From a checkpoint of a small image embedding model: arch vit, 97500 training examples.
Rows from block 5 of a small image embedding model, named by matrix and row number. Rows with one number belong to one neuron. Each number is 128 + 24 x the weight over its row's rms, rounded and kept within 0 to 255. All counts start at 0.
After each neuron's rows are labels from the 100 images, of 14848, where the neuron reaches its largest size: "top examples" is what is common among them; "lies over" is the class under the peak. Only what is clearly more common there than usual is listed. The data: analogue clock faces. In brackets: how many of the 100.
# gate: MLP gate (model.blocks.5.mlp.gate.weight, 1152x384), inputs 154-230
# fc1: MLP up (model.blocks.5.mlp.fc1.weight, 1152x384), inputs 154-230
# fc2: MLP down (model.blocks.5.mlp.fc2.weight, 384x1152, transposed), outputs 154-230

gate.503 [149 137 113 133 113 137 126 150 112 114 121 124 140 136 138 135 134 102 148 157 190 153 108 158 111 146 102 165 139 134 118 133 121 126 110 127 139 139 130 123 128 113 100 125 144 152 153  99 141 128 115 184 145 166 135 133 101 102 121 157 129 121 122 107 101 147 129 108 147 117  91 156 123 120  92 153 158]
fc1.503 [144 109 146 147 166 100 105 104 133 127 153 125 134 126 124 108 105 149 130 103  64 105 124 111 113 135 134 109  96 101 123 123 153 140 142 129  94 141 125  94 127 131 148 136 143 125 113 177 151 135 154 106  97  89 151 149 173 158 142 123 154 130 113 134 151 116 122 140  92 122 148 105 138 100 123  75  87]
fc2.503 [ 95 131 146 131 127 133 112 130 154 140 120 106 124 132 163 135 114 101  92 133 106 111 132 126 134 149  87  95 154 125 140 124 121 121 115  89 133 104 135  96 208  80 168  79 120 116 155 130  92 114 118 128 112 118  81  98 116 111  86 121 124 132 132 135 179  96 117 135 159 108 124 161 125 187 148 151 145]
top examples: numerals (80)
lies over: face (100)

gate.115 [174 103 105 112 126  98 156 151 117 171  97 113 180  72 111 153 117 129 109 150 126 182  99 127 100 114 137 152 151 168 157 135 135 121 119 125 108 158 108  95 109 167 129 156 118 146  89 157 150 115 153 101 123 151 131 125 131 157 152 114 117  83 154 134 187 153 132 155 102 130 146 134 119 134 111  70  82]
fc1.115 [180  99 108 101 123  69 163 163 132 159  69 106 172 108 116 165 126  92 131 122 149 166 131 124  98 127 100 142 154 144 152 143 128 117 121 123  96 148 103 105 123 146 134 151 124 153 124 130 134 137 118 102 135 156 123 117 121 115 106 138  98  86 162 151 204 157 142 174 141 155 131 163 118 150 114 102  76]
fc2.115 [123 134  92 107 100 139 158 143 155 129 100 106 107 140 109 127 120 102 140 128 141 120 129  98 134 145 130 102 150 159 146 142 111 133 130 127 169  92 109 180 145 115 145  96 127 144 125 122 114 116 111 135 149 105 145 124 131 103 126  84 136 139 140 122 120 127 122 132 161 134 161 140 123 130 168 119 144]
top examples: minute hand past 6 (40); minutes: 30 to 34 (40)
lies over: face (92)

gate.62 [120 104 181 141 125 122 149 163 127 112 113 125 150 101 131 135  98 134 111 123 172 160  93 145 125 129 132 128 115 149 137  86 150 122  93 132 100 153 112  79 121 137 108 124  90 101 190 144 123 114  98 150  90 146 186 155 131 125 145 114 117 134 132  92 107 178 172 113 116 115 142  99 157 131 132  86 118]
fc1.62 [172 159  72 129 156 130  93  83  80  91 164 108 106 164 134  87 142 135 138 154 111 102 162 146 122 118 107 146 103  91 118 134 103 124 165 104 121 135 150 158 136  90 128 119 165 154  79  85 120 136 143 136 132 129  99 143 149 152 120 141 144 129 102 152 145 133  91 143 103 134  93 158 107 109  82 182 145]
fc2.62 [149 129  99  78 136 116 163 118 100 115 101 120 210 105 133 135 166 114 128 144 141 158 157 134 119  96 125 145 129 138 139 137 140 137  98 167  99 140 134 129  76 125  80 176  90 142 101 115 152  79 141 145 150 136 127 152 180 148  96 118  87 128 159 116 140 120 126 125  79 135 132 118 118 122 103 105 122]
top examples: dark face (100); four ticks (77)
lies over: face (98)

gate.366 [160 115 130 147 122 129 112 121 153 112 115 150 116 117 134 122  83 140 113 156 166 136 107 182  94 140 137 139 115 112  95 135 166 118 109 111 123 124  93  73 133 121 142 123 164 137 179 119 140 140 102 125  97 132 175 140 112 123 128  98 143 154 118 114 121 135 110 107 129 111 156 121  97 133 145  89 154]
fc1.366 [ 94 119 146  80 117 143 123 113 157 154  94 154  86 118 102 161 120 104 113 138 128 108 163 171 127 166 122 139 168 156 105 149 136 131 143  99 147  85 119 128 161 118 163  91 128 123 130  79 128 135 120 116 119 101 146 104  64 118 106 111 126 147 112 104 144 120 126 118 156 157 170 137 110 164 156 122 140]
fc2.366 [144 130 122  96 107 152 152 121 123 144 107 157 148 109 153 161 129 110 115 154 150 141 151 118 122 109 160 141 141 127 117 103 102 122 101 184 117 139 139 147 116 121 108 147  68 173 122  87 182 115 131 118 147 153 100 102 132 140  97 129  94 111 142 130  94 166 155 100 102 123 137 136 131 163 127 139 119]
top examples: minute hand past 6 (25); minutes: 30 to 34 (25)
lies over: face (94)

gate.412 [108 119 174 173 142 119 115 106 133 151 128 121 104 116 120 104  99 150 118  97 128 113  95 127 144 174 131 121 146 129 111 116 143 125 131 130 179 102  93  87 143 138 164 119 137 104 157 142  94 131 147 106  97 110 125 122  66  95 145 140 141 104 113 114  88 115 134  72 176 159 168 137 132 111 182  85 138]
fc1.412 [ 86 133 158 170 117 117 128 123 133 162 133 129  71 119 106 110  96 151 103 123 114 103 114 137 139 163 146 113 143 130 110 116 122 126 153 123 176  91 114 117 159 136 184  94 117 112 131 108  78 134 118 107  96 107 115 108  75 100 145 127 150 127 104 124  89 113 126  72 163 152 167 124 124 135 182 102 161]
fc2.412 [119 129 119 143 168 124 132 113 108 131 138 118 139 139  97 144 130 111 130 136 125 134 107 123 119 112  72 159 145 133 183 106 125 128 134 135 127 164 126 108 121 147  98 143 118 108 115  94 137 138 130 112 123 138 119 124 133  99 122 115 124  79 120 131 138 127 140 141 147 156  93 131 137 106  95 139 100]
top examples: minute hand past 6 (26); minutes: 30 to 34 (26)
lies over: face (75)

gate.409 [165 107 121 128 162 104 139 142 135 159 127 119 159 102 137 137 117 134 133 125 126 151 116 128 126 131 122 113 109 142 155 131 132 141 113 127  96 142  83  80 101 155 142 142 102 134 135 162 142 136 116 118 125 135 136 128 111 165 120 115 114 124 148 144 178 166 138 129 101 135 173 139 148 115 128  48  79]
fc1.409 [102 163 137 141 135 133 105 124 140  97 137 159  92 107 109 100 120 160 108 148  89 109 151 156 135 124 122 135 132 114  97 170 116 122 182 149 134 134 161 136 155 104 131 104 126  82 112 117 128 126 148 128 122 112 148 132 160 126 145 128 141 139 117 119 107  90 101 113 107  85 106  91 116 120 121 178 155]
fc2.409 [140 120 133 104 119 137 155 122  78 132  96 127 193 113 126 124 148 100 128 107 160 184 157 139 111 112 143 183 115 110 134 115 144 126 101 143 108 159 156 114  72 128  75 179 124 123 114 118 150 108 127 168 146 176 130 153 157 123  81 125  83 133 151 127 144 165 128 142 119 119 144 115 129 132  95 112 103]
top examples: minute hand past 6 (27); minutes: 30 to 34 (27)
lies over: face (90)

gate.391 [105 112 191 159 126 131 123 130 114  97 153 127 124 120 107 125 143 162 147 148 153 160  81 176 126 138 133 159 132 131 119 125 157 100  97 127 144 137 112  86 143 144  91 144 124 102 130 104 111 144 112 134 118 151 162 130 110 134 113 105 135 129  87  96  95 158 127  83 127 116 130 119 134  83 128 108 143]
fc1.391 [164 128 109 120 116 120 112 116 108 104 148 136 114 128 124  91 124 120 122 111 129 114 147 136 136 152 125 153 123  93 105 131 107 141 150  76  92 139 114 128 145  98 132 124 135 133 109 100 112 120 124 159 143 121 119 129 122 131 125 163 115 173 119  91 124 137 110 125 135  91  97 109 166 130 107 124 149]
fc2.391 [165 167 131 157 186 164 113  93 119 152 119 116 154  94 126 116  82 114 112 162 101 142 116 152 134 128 121 111 146 159 152 129 117 115 135 181 140 146 111 137 107 168 142 131 117 131  91 117 116 134 129 132 100 137 137 148 140 140 127 138 118 104 143 154 156 140 149 156  86 101 159 125 122 135 146 129 103]
top examples: dark face (70); four ticks (54)
lies over: face (97)

gate.448 [104 161 161 126 139 128 149 133  77 102 114 117 155  88 111 124 135 136  93 130 186 173 134 145 127 115 129 124 141 131 109  88 120 133  91 110 103 128 158 118 125 118 103 124 105 116 121 103 121 106 103 115 138 166 152 116 108 129 121 103  99 120 137 132 108 205 170 110 152  86 104 135 121 167 147 148 156]
fc1.448 [ 82 156 167 102 118 119 173 138  74 127 108 119 165  80  96 146 157 116  91 110 187 168 161 110 150 123 146 142 142 147 123  83 105 131  96 106 121 118 168 149 103 134 105 137 115 113 107  89 119  82 115 112 170 163 122 114 101  99 116 109  82 110 160 111  97 210 178 127 167 121 111 151 124 177 138 144 145]
fc2.448 [155  77  97  90 138 102 108 116 153 151 107 107 125 174 126 125 133 140 169 155 107 108 150 153 136  99 139 146 140 131 118 156 162 117 162 122 115 100 124 113 117 117 105 129 110 121  95 140 138 143 114 101 121  79 104 151 140 152 133 140 131 156 141 172 143 114 105 131  89 171 136 111 119 126 115 134 155]
top examples: numerals (60)
lies over: face (81)

gate.483 [ 77 163 143 111 129 142 161 132 159 121  97 180 144  95 132 125 134 130 158 109 144 140 158 132 156 137 162 132 118 158 122 139 133 152 116 157 147 103 146 149 121 133 136 154 118  87 132 135 152 110 122 151 160 130 141 140 149  80 100 119 111 117 142  83  89 137 155  97 164 159 130 143 107 113 170 148 121]
fc1.483 [ 79 155 142 100 134 137 155 106 133 132  97 156 152  86 109 128 125 134 151  96 141 161 167 123 153 126 161 158 120 141 108 143 141 145 124 139 139 110 155 132 118 142 146 155 101  84  99 140 131 122 145 136 149 139 126 144 130  95 102 116 100 125 159  97  94 156 156  93 142 148 139 144  94 119 164 148 141]
fc2.483 [125  81 106 126 136  94 118 132 118 120 108 110 145 135 141 133 149  73 120 125 144 134 125 130  51 112  84 159 133 116 138 122 127 104 141 110  82 142 134  91 119 111 105 135 114 101  95 116 101 119  92 133 127 135 142 121 150 166  69 126 102 102 130 132 153 140 124 147 118 127  86 120 138 131  68 119 132]
top examples: numerals (93)
lies over: face (95)

gate.299 [ 98 122 176 136 134  99 155 109 130 101 120 134 146  91 122 130 106 140  98 124 175 156  84 168  90  99 141 185 112 137 120  82 152 131  85 110 114 128 143  86 112 127 118 144 145  94 140 176 154 112 100 161  78 148 149 150 121 145 173 141 133 126 132 130 110 178 129 115 111 104 143 116 119 129 129 102 157]
fc1.299 [154 150 103 153  99 125 111 152 122 100 118  94 108 171 135  86 121 126 180 134 149 134 141 143 161 162 108 112 147 119 127 113 105  96 125 178 114 141 137 114 164  93 144 125 143 130 161  86  99 158 119 173 179 153 130 111 134 111 115 161 117 126 122 110 138 126 154  97 147 113  80 178 123 133 145 162 144]
fc2.299 [164 139 128 153 135 118 105 110 164 123 150  94  75 144 111 137  76 113 119 149 114  94  95 121  95 135 154  65 157 140 106 115 121 115 150 112 142 124 107 109 197 118 191  57 126 173 152 119  86 132 131  74  91 102  91 131 131 130 147 131 131 151 105 146 141 144 150 159 112 115 142 126 119 156 143 125 116]
top examples: dark face (99)
lies over: face (95)

gate.501 [143 132 153 143 158 101 138 124 110 115 117 126 134 104 140 100 138 144 128 125 155 123 126 124 124 127 116 125  90 109 122 102 124 147 112  86 131 131 139 126 120 139 123 129 144 118 175 133 155 107 132 115 130 153 210 137 119 133 100 113 107 100 121  81 140 148 162 123 136 116 114 148 121 126 150 116  98]
fc1.501 [166 131 124 114 140  90 157 115 127 142 107 129 161  98 123 114 164  89 140  93 120 135 156  87 133 143 139 116  85 145 146 101 114 164 120 110 126 119 149 167 114 167 119 141 120 172 117 126 155 110 152 110 139 137 188 122 119 122  84 136 100  94 153 117 160 130 146 173 142 158 114 150  95 119 162 107  68]
fc2.501 [130 148 121 119 128 135 119 130 111 100 109 110 138 115 126 116 144 120 146 146 148 150 142 173 133  93 151 116  97 127  88 140 112 101 113 151 110 139 155 126 111 124 117 154 118 131 100 108 137 119 143 115 154 151 101 164 159 139 121 148 120 123 156 165 131 144 141 136 119 131 116 145  97 104 121 163 130]
top examples: numerals (85)
lies over: face (100)

gate.574 [159 145 153 141 171 122 116 121  92  87 108 149 137 106 145  96  96 160 138 144 128 133 106 144 138 166 139 116 110 103 115 131 156 129 112 167 130 160 117 109 137 137 124 162 141 117 138 135 136 114 165 118  90 152 156 135 148 151 132 122 132  95 128  84 142 141 177  93 102 124 140 126  93  93 136 144  82]
fc1.574 [161 114  91  83 129  94 139 101 135 148  89 102 148 144 150 158 165  80 132 115 127 146 149 113 103  86 106 130  92 151 147 133  86 116 134  97 124 119 140 145 157 125 153 110 114 141 123 102 154 135 104  99 133 134 104 122 137  92 114 113 113 174 160 152 160 109 126 195 167 145  95 146 151 175  91 114 131]
fc2.574 [106 136 166 132 125 113 119 103 107 110 110 141 158  79 145 115 125 130 105 134 133 146 122 123 100 103 123 133 101 106 134  97 130 120  95 114 121 170 168 137 119 115 105 163 139 111 171 168 156 136 125 128 116 156 108 128 152 149 122 133 118 113 126 115 173 130 163 157  98 112 143 114  82 152 113 147 115]
top examples: numerals (75)
lies over: face (100)